Weights of a small image inpainting model.
Data: trained on simulated grey scan slices of phantoms with and without marks, 10.4 epochs.
Rows from block 5, named by matrix and row number. Rows with one number belong to one channel. Each number is 50 + 15 x the weight over its row's rms, rounded and kept within 0 to 99. All counts start at 0. After the name is the row's rms in percent of the matrix's.
# convs0: first 3x3 conv (model.blocks.5.convs.0.weight, 64x64x3x3), inputs 8-15, a 3x3 kernel for each
# convs1: second 3x3 conv (model.blocks.5.convs.1.weight, 64x64x3x3, transposed), outputs 8-15, a 3x3 kernel for each
convs0.23 096:35 50 64 32 44 48 46 45 27 41 43 50 58 76 68 49 75 99 64 48 32 54 37 28 37 42 28 49 70 66 41 39 46 33 53 34 21 63 69 10 56 61 16 48 82 41 62 52 32 68 62 43 64 45 53 52 44 51 54 45 30 36 24 45 25 50 41 33 72 55 40 71
convs1.23 102:76 65 71 65 65 68 43 49 62 35 47 47 61 57 61 72 52 41 38 54 25 43 67 40 24 50 29 61 60 45 43 39 54 49 38 59 37 41 78 57 58 67 11 22 36 59 63 73 63 53 50 66 60 66 42 46 34 42 47 42 25 44 68 44 32 52 58 65 75 57 54 67
convs0.24 090:33 68 53 43 79 50 41 45 37 23 28 44 33 36 50 65 56 58 60 49 22 55 57 53 73 67 62 31 78 56 27 59 41 09 42 52 25 23 26 46 44 36 49 60 67 57 61 50 62 64 53 48 55 46 43 64 53 40 43 35 71 47 41 73 68 34 57 40 42 73 51 51
convs1.24 096:73 62 60 49 44 50 49 45 51 36 48 67 38 39 62 81 59 69 32 26 26 50 52 44 70 72 61 40 42 58 50 69 73 69 66 84 47 37 60 65 53 48 82 74 74 56 47 49 43 43 43 43 47 42 56 58 41 49 52 38 53 49 29 67 42 36 84 64 55 83 53 45
convs0.25 100:54 67 52 50 67 49 65 52 27 59 49 71 88 71 70 77 68 26 38 35 24 34 35 22 39 36 21 64 66 58 65 37 48 84 47 50 63 32 43 35 36 37 35 24 40 56 34 67 71 47 54 61 47 59 42 46 57 49 42 51 45 47 47 83 63 56 65 54 46 67 53 49
convs1.25 098:84 67 77 70 34 21 40 39 15 35 40 56 15 50 57 19 43 72 46 50 61 52 52 52 76 62 61 74 65 67 41 42 34 29 46 22 59 45 57 49 53 33 29 41 35 68 46 53 62 55 50 47 60 59 41 61 65 43 50 51 39 60 50 53 54 52 53 66 62 37 37 55
convs0.26 091:47 36 55 40 45 34 23 39 48 21 37 56 38 42 66 23 42 52 50 53 32 56 57 44 55 43 40 64 69 72 65 63 61 60 55 48 35 14 34 40 44 52 57 70 59 23 04 19 54 49 48 82 63 64 54 66 83 48 50 62 66 55 55 52 57 60 75 44 26 61 48 14
convs1.26 105:68 76 71 41 51 50 40 50 45 31 55 42 43 61 47 51 47 35 12 21 18 29 50 45 40 50 27 51 62 60 50 47 49 45 62 57 30 30 25 41 38 44 51 53 58 50 34 30 54 59 56 60 64 77 48 47 54 26 39 38 21 42 28 56 55 35 57 55 26 56 58 43
convs0.27 107:42 58 38 11 27 39 86 67 53 55 59 75 74 70 63 26 31 43 47 44 41 47 53 45 50 51 64 53 43 31 39 31 49 62 58 79 32 66 25 43 62 40 49 71 60 44 59 60 59 53 46 66 62 45 50 47 45 52 59 52 38 36 53 58 41 01 54 52 28 28 27 26
convs1.27 102:56 33 30 73 62 57 64 61 64 36 50 65 31 63 99 14 44 58 36 52 44 53 55 52 52 58 44 50 39 46 39 43 37 83 74 71 32 64 68 40 53 58 48 46 42 51 48 51 41 33 49 60 61 85 57 69 58 72 64 56 70 50 53 28 42 47 49 47 45 49 50 66
convs0.28 088:44 58 70 48 47 43 45 43 40 31 38 39 46 46 47 73 69 93 49 42 69 35 21 44 77 58 66 05 22 40 52 50 79 39 73 85 45 50 45 56 70 45 45 64 35 43 42 49 67 59 47 65 51 52 59 74 64 60 59 53 40 31 48 78 84 54 63 57 60 44 40 57
convs1.28 095:79 65 49 58 50 48 44 41 32 10 27 30 59 55 55 72 67 52 43 39 27 56 53 48 51 52 59 17 45 77 30 36 55 71 66 58 45 53 31 43 47 47 49 43 42 56 46 31 56 37 42 70 49 56 55 41 42 53 52 50 37 37 48 70 54 50 47 44 50 47 37 45
convs0.29 095:44 43 26 41 37 39 60 72 59 44 49 60 60 53 49 45 58 35 51 66 64 33 58 63 18 45 57 00 17 00 21 37 33 45 49 51 58 45 24 87 50 48 85 35 58 33 15 27 29 39 61 46 72 78 31 52 52 67 67 34 68 40 48 60 67 58 45 64 59 16 46 53
convs1.29 101:35 51 30 28 28 41 51 60 67 78 64 64 56 48 54 35 44 46 31 59 82 25 46 78 35 32 60 78 51 53 42 43 49 04 31 61 72 65 51 67 59 42 39 48 37 26 49 54 56 54 73 82 57 72 26 49 45 49 62 62 64 58 52 35 56 73 29 34 48 53 64 47
convs0.30 102:39 39 53 55 35 57 66 50 59 64 51 25 61 52 37 56 45 56 61 49 53 49 49 53 52 56 57 43 29 28 47 44 56 37 47 59 76 61 56 43 53 62 21 52 51 39 52 53 43 40 49 50 55 71 59 64 39 53 55 55 52 64 52 69 51 66 51 40 65 32 19 30
convs1.30 105:29 31 55 54 55 57 39 55 53 36 31 46 53 45 55 68 46 63 52 46 55 51 42 43 46 45 43 30 60 41 40 61 57 53 75 49 43 55 50 57 58 44 45 52 51 52 65 50 42 49 58 45 38 40 29 32 26 40 53 49 53 63 59 69 75 83 45 46 54 33 34 56
convs0.31 101:35 44 49 47 60 54 34 54 58 48 57 60 52 52 64 54 41 64 25 41 69 44 28 65 48 42 57 23 31 32 36 43 57 32 36 57 54 66 82 17 43 71 30 47 54 58 20 34 45 46 53 33 43 51 49 29 44 81 63 64 70 73 46 34 71 36 43 65 46 36 39 46
convs1.31 098:34 34 27 42 42 30 65 51 52 17 34 38 20 45 41 45 50 58 40 56 62 46 51 68 47 51 63 47 45 49 51 59 58 53 52 50 39 54 56 27 52 63 51 61 72 35 56 22 50 57 26 55 42 08 47 15 00 94 66 37 70 45 50 68 56 54 65 47 59 51 56 59
convs0.32 100:25 19 16 30 38 54 43 61 64 55 53 25 62 54 35 68 40 45 51 49 35 58 50 24 70 63 13 47 44 53 57 47 48 64 41 26 55 46 54 50 38 32 43 60 42 31 48 41 42 50 58 40 55 65 31 40 41 38 48 67 52 60 75 50 47 43 46 42 48 63 65 55
convs1.32 105:56 75 63 62 52 42 79 59 62 60 41 43 61 37 28 73 53 22 61 44 18 62 38 31 64 41 35 63 40 29 63 50 39 50 52 40 31 58 42 58 70 53 40 41 43 48 45 59 36 42 46 53 64 77 67 45 43 64 49 51 65 58 55 35 45 38 48 46 44 41 40 45
convs0.33 098:59 42 50 53 50 58 57 59 62 61 58 46 53 38 29 57 41 13 27 29 25 44 57 55 58 55 36 65 46 37 60 50 52 41 59 59 51 47 51 48 32 53 40 42 20 21 26 53 38 53 69 41 71 65 40 34 46 41 50 60 65 82 93 38 56 37 23 39 40 38 57 46
convs1.33 093:63 50 64 44 48 59 45 51 53 64 45 73 36 35 59 45 56 63 32 36 58 25 45 62 52 60 75 42 27 14 73 50 17 74 60 52 68 40 21 67 39 37 71 54 62 49 54 68 41 35 55 27 53 73 48 21 17 24 33 35 36 36 50 49 35 57 41 45 43 48 50 66
convs0.34 108:43 64 45 61 67 52 56 47 54 46 38 55 52 64 68 61 64 74 42 49 32 43 50 44 35 51 58 42 79 47 85 66 38 86 66 40 47 47 44 63 61 37 90 64 50 37 45 41 35 43 47 40 40 34 35 58 76 37 52 62 50 61 73 58 47 53 51 56 46 32 41 60
convs1.34 099:55 55 55 38 49 59 27 47 44 48 54 53 24 49 48 21 62 53 47 42 42 58 37 49 57 42 38 51 59 54 44 36 36 46 23 45 62 52 38 32 45 49 26 46 42 46 48 79 34 25 62 35 34 64 46 45 53 51 50 68 60 62 77 42 57 64 40 53 55 50 51 34
convs0.35 103:34 27 35 38 41 41 36 43 41 47 41 63 69 59 39 43 41 34 28 56 77 38 53 61 59 46 43 77 51 49 66 59 57 50 45 52 54 62 55 56 49 44 47 59 69 62 50 36 56 48 32 40 54 34 32 28 30 53 35 27 68 41 42 17 46 59 37 30 49 53 43 67
convs1.35 102:36 44 49 31 37 69 46 63 63 68 50 69 61 41 48 62 50 40 64 52 60 52 52 56 26 39 62 55 63 66 52 36 42 75 48 33 58 32 35 63 41 45 77 62 64 67 48 25 72 54 54 59 64 56 73 69 52 62 46 40 64 42 23 52 36 51 61 50 80 58 56 71
convs0.36 115:66 35 41 59 25 47 74 47 43 50 49 45 59 55 68 57 74 58 43 44 46 47 54 53 56 53 49 53 69 69 65 62 50 87 68 59 65 71 52 63 52 36 60 38 38 48 36 35 30 39 18 26 41 27 42 52 49 27 53 48 11 39 25 43 61 38 26 69 66 40 48 57
convs1.36 096:20 45 38 42 57 63 42 58 50 50 62 70 46 60 73 40 37 52 47 44 48 44 57 55 66 58 54 56 43 26 45 47 44 84 79 72 53 47 73 57 43 68 46 37 48 39 66 70 51 66 45 39 54 57 52 53 61 68 47 60 73 60 65 42 34 81 42 27 76 67 58 99
convs0.37 096:50 28 40 47 43 46 70 60 39 41 74 66 36 57 64 33 32 32 67 77 59 24 40 31 05 20 23 39 30 50 55 55 55 85 77 66 47 41 61 44 54 54 46 52 38 36 50 33 50 42 38 60 52 34 64 52 24 38 41 48 27 43 48 27 58 85 43 46 82 36 49 80
convs1.37 097:28 28 42 36 52 44 27 44 38 53 94 57 38 70 55 16 50 38 62 57 57 54 47 46 73 46 20 51 59 42 43 63 31 40 32 28 56 41 61 53 55 51 32 34 24 51 35 47 58 50 46 36 55 83 09 39 35 36 38 27 47 40 36 56 60 66 35 47 60 44 48 63
convs0.38 105:53 46 22 45 53 65 49 54 65 62 43 40 79 45 31 77 80 80 54 47 44 59 55 49 43 31 24 66 64 53 57 61 54 58 64 63 81 81 55 42 42 63 41 36 75 65 50 26 38 52 37 59 63 31 48 54 54 51 44 49 44 27 34 41 47 48 47 53 57 52 61 64
convs1.38 103:00 17 51 42 44 65 61 61 86 60 47 58 66 52 29 55 40 11 73 61 55 60 65 44 47 60 40 47 22 37 69 56 51 48 51 46 73 47 35 40 58 60 35 59 34 52 59 58 23 51 63 04 16 50 80 82 57 51 44 40 49 46 35 00 14 29 31 41 60 56 43 42
convs0.39 099:39 39 10 61 52 47 47 31 46 72 63 64 59 49 59 52 57 79 45 52 36 51 55 49 65 60 58 83 71 58 68 64 43 49 43 22 03 40 56 23 44 63 41 49 63 83 44 40 84 64 40 58 47 26 40 44 48 28 48 53 42 62 71 20 48 59 38 55 49 70 74 56
convs1.39 102:64 46 53 62 49 49 52 54 67 82 56 57 58 49 63 55 37 33 38 35 40 45 41 30 45 36 48 55 44 56 52 51 59 48 31 52 33 55 71 22 43 77 43 63 88 64 46 25 53 41 48 42 43 33 20 37 80 38 46 66 47 55 73 34 39 19 53 46 50 50 34 65
convs0.40 092:29 50 67 54 61 53 41 24 41 31 60 72 46 52 64 38 55 51 16 43 46 40 64 67 24 59 59 56 29 33 41 32 44 67 48 43 67 33 35 67 50 45 69 32 42 31 29 59 32 55 62 40 59 67 44 52 20 57 57 40 76 52 26 20 41 44 37 49 52 46 63 41
convs1.40 099:41 59 58 42 62 53 42 62 58 47 39 54 50 40 74 42 11 46 26 35 47 58 37 37 72 37 52 34 33 39 55 54 65 46 53 78 44 46 58 55 46 44 72 56 34 27 46 89 28 51 66 32 56 63 51 40 24 53 41 43 62 61 55 42 37 38 47 56 76 40 60 90
convs0.41 089:64 60 68 45 58 68 42 50 53 37 42 28 85 81 43 96 46 34 55 33 19 52 50 25 81 65 48 45 42 54 53 62 45 41 37 34 81 36 28 54 46 42 42 55 47 51 51 74 33 40 37 39 48 19 55 47 31 58 46 50 69 50 38 57 23 27 70 42 50 92 78 29
convs1.41 098:54 39 58 41 33 42 42 39 58 58 50 19 69 52 21 99 75 44 56 39 20 71 52 38 96 71 66 33 36 22 36 59 52 50 77 78 63 42 35 53 48 50 48 40 58 66 39 84 63 42 66 36 52 73 48 45 55 43 40 65 52 32 39 46 32 39 52 36 44 89 65 81
convs0.42 092:35 30 73 49 28 50 24 33 57 40 42 64 40 30 52 67 71 80 09 46 57 31 49 66 56 64 87 24 35 54 35 46 84 47 49 95 51 53 66 22 42 58 10 34 47 58 50 30 51 40 06 44 40 32 24 42 54 49 49 47 60 43 55 28 54 51 61 58 61 72 40 53
convs1.42 099:56 45 44 47 49 57 43 58 78 45 52 40 41 57 51 64 49 57 23 37 65 42 49 72 42 49 72 06 40 60 21 43 73 49 60 92 63 63 74 62 59 59 40 44 29 54 46 45 82 64 36 39 22 12 42 60 62 37 51 57 14 58 58 34 28 32 48 72 73 49 61 57
convs0.43 101:41 50 46 44 42 34 58 60 52 46 61 56 38 45 51 34 46 52 53 51 42 40 50 54 30 30 45 42 52 41 43 48 44 50 27 41 49 49 50 42 49 56 41 81 77 68 65 59 50 51 45 63 67 66 47 53 46 58 74 77 31 54 72 54 65 34 34 67 45 52 44 20
convs1.43 100:36 52 55 47 46 44 64 57 58 72 82 89 38 51 55 01 29 16 31 57 39 30 43 27 19 22 28 65 67 49 35 46 26 29 41 34 34 39 52 66 41 62 67 31 51 41 63 55 38 42 52 46 52 77 53 41 54 57 58 65 34 33 61 39 49 55 35 47 32 31 42 24
convs0.44 105:29 40 27 40 53 30 35 55 28 57 66 29 52 69 38 55 44 52 39 59 79 48 41 62 58 42 59 76 70 39 65 62 53 61 57 59 38 39 56 59 44 49 20 57 53 88 50 43 67 40 46 47 32 33 62 67 59 45 61 56 31 38 55 44 50 47 49 56 39 69 63 32
convs1.44 093:51 20 30 35 34 50 43 49 55 52 47 41 63 47 41 59 41 51 59 49 59 50 53 46 31 59 84 70 58 61 38 27 37 59 45 31 66 66 65 24 44 65 28 33 59 63 54 35 44 57 46 28 45 30 60 69 31 46 50 47 35 50 74 57 32 29 38 34 38 56 58 44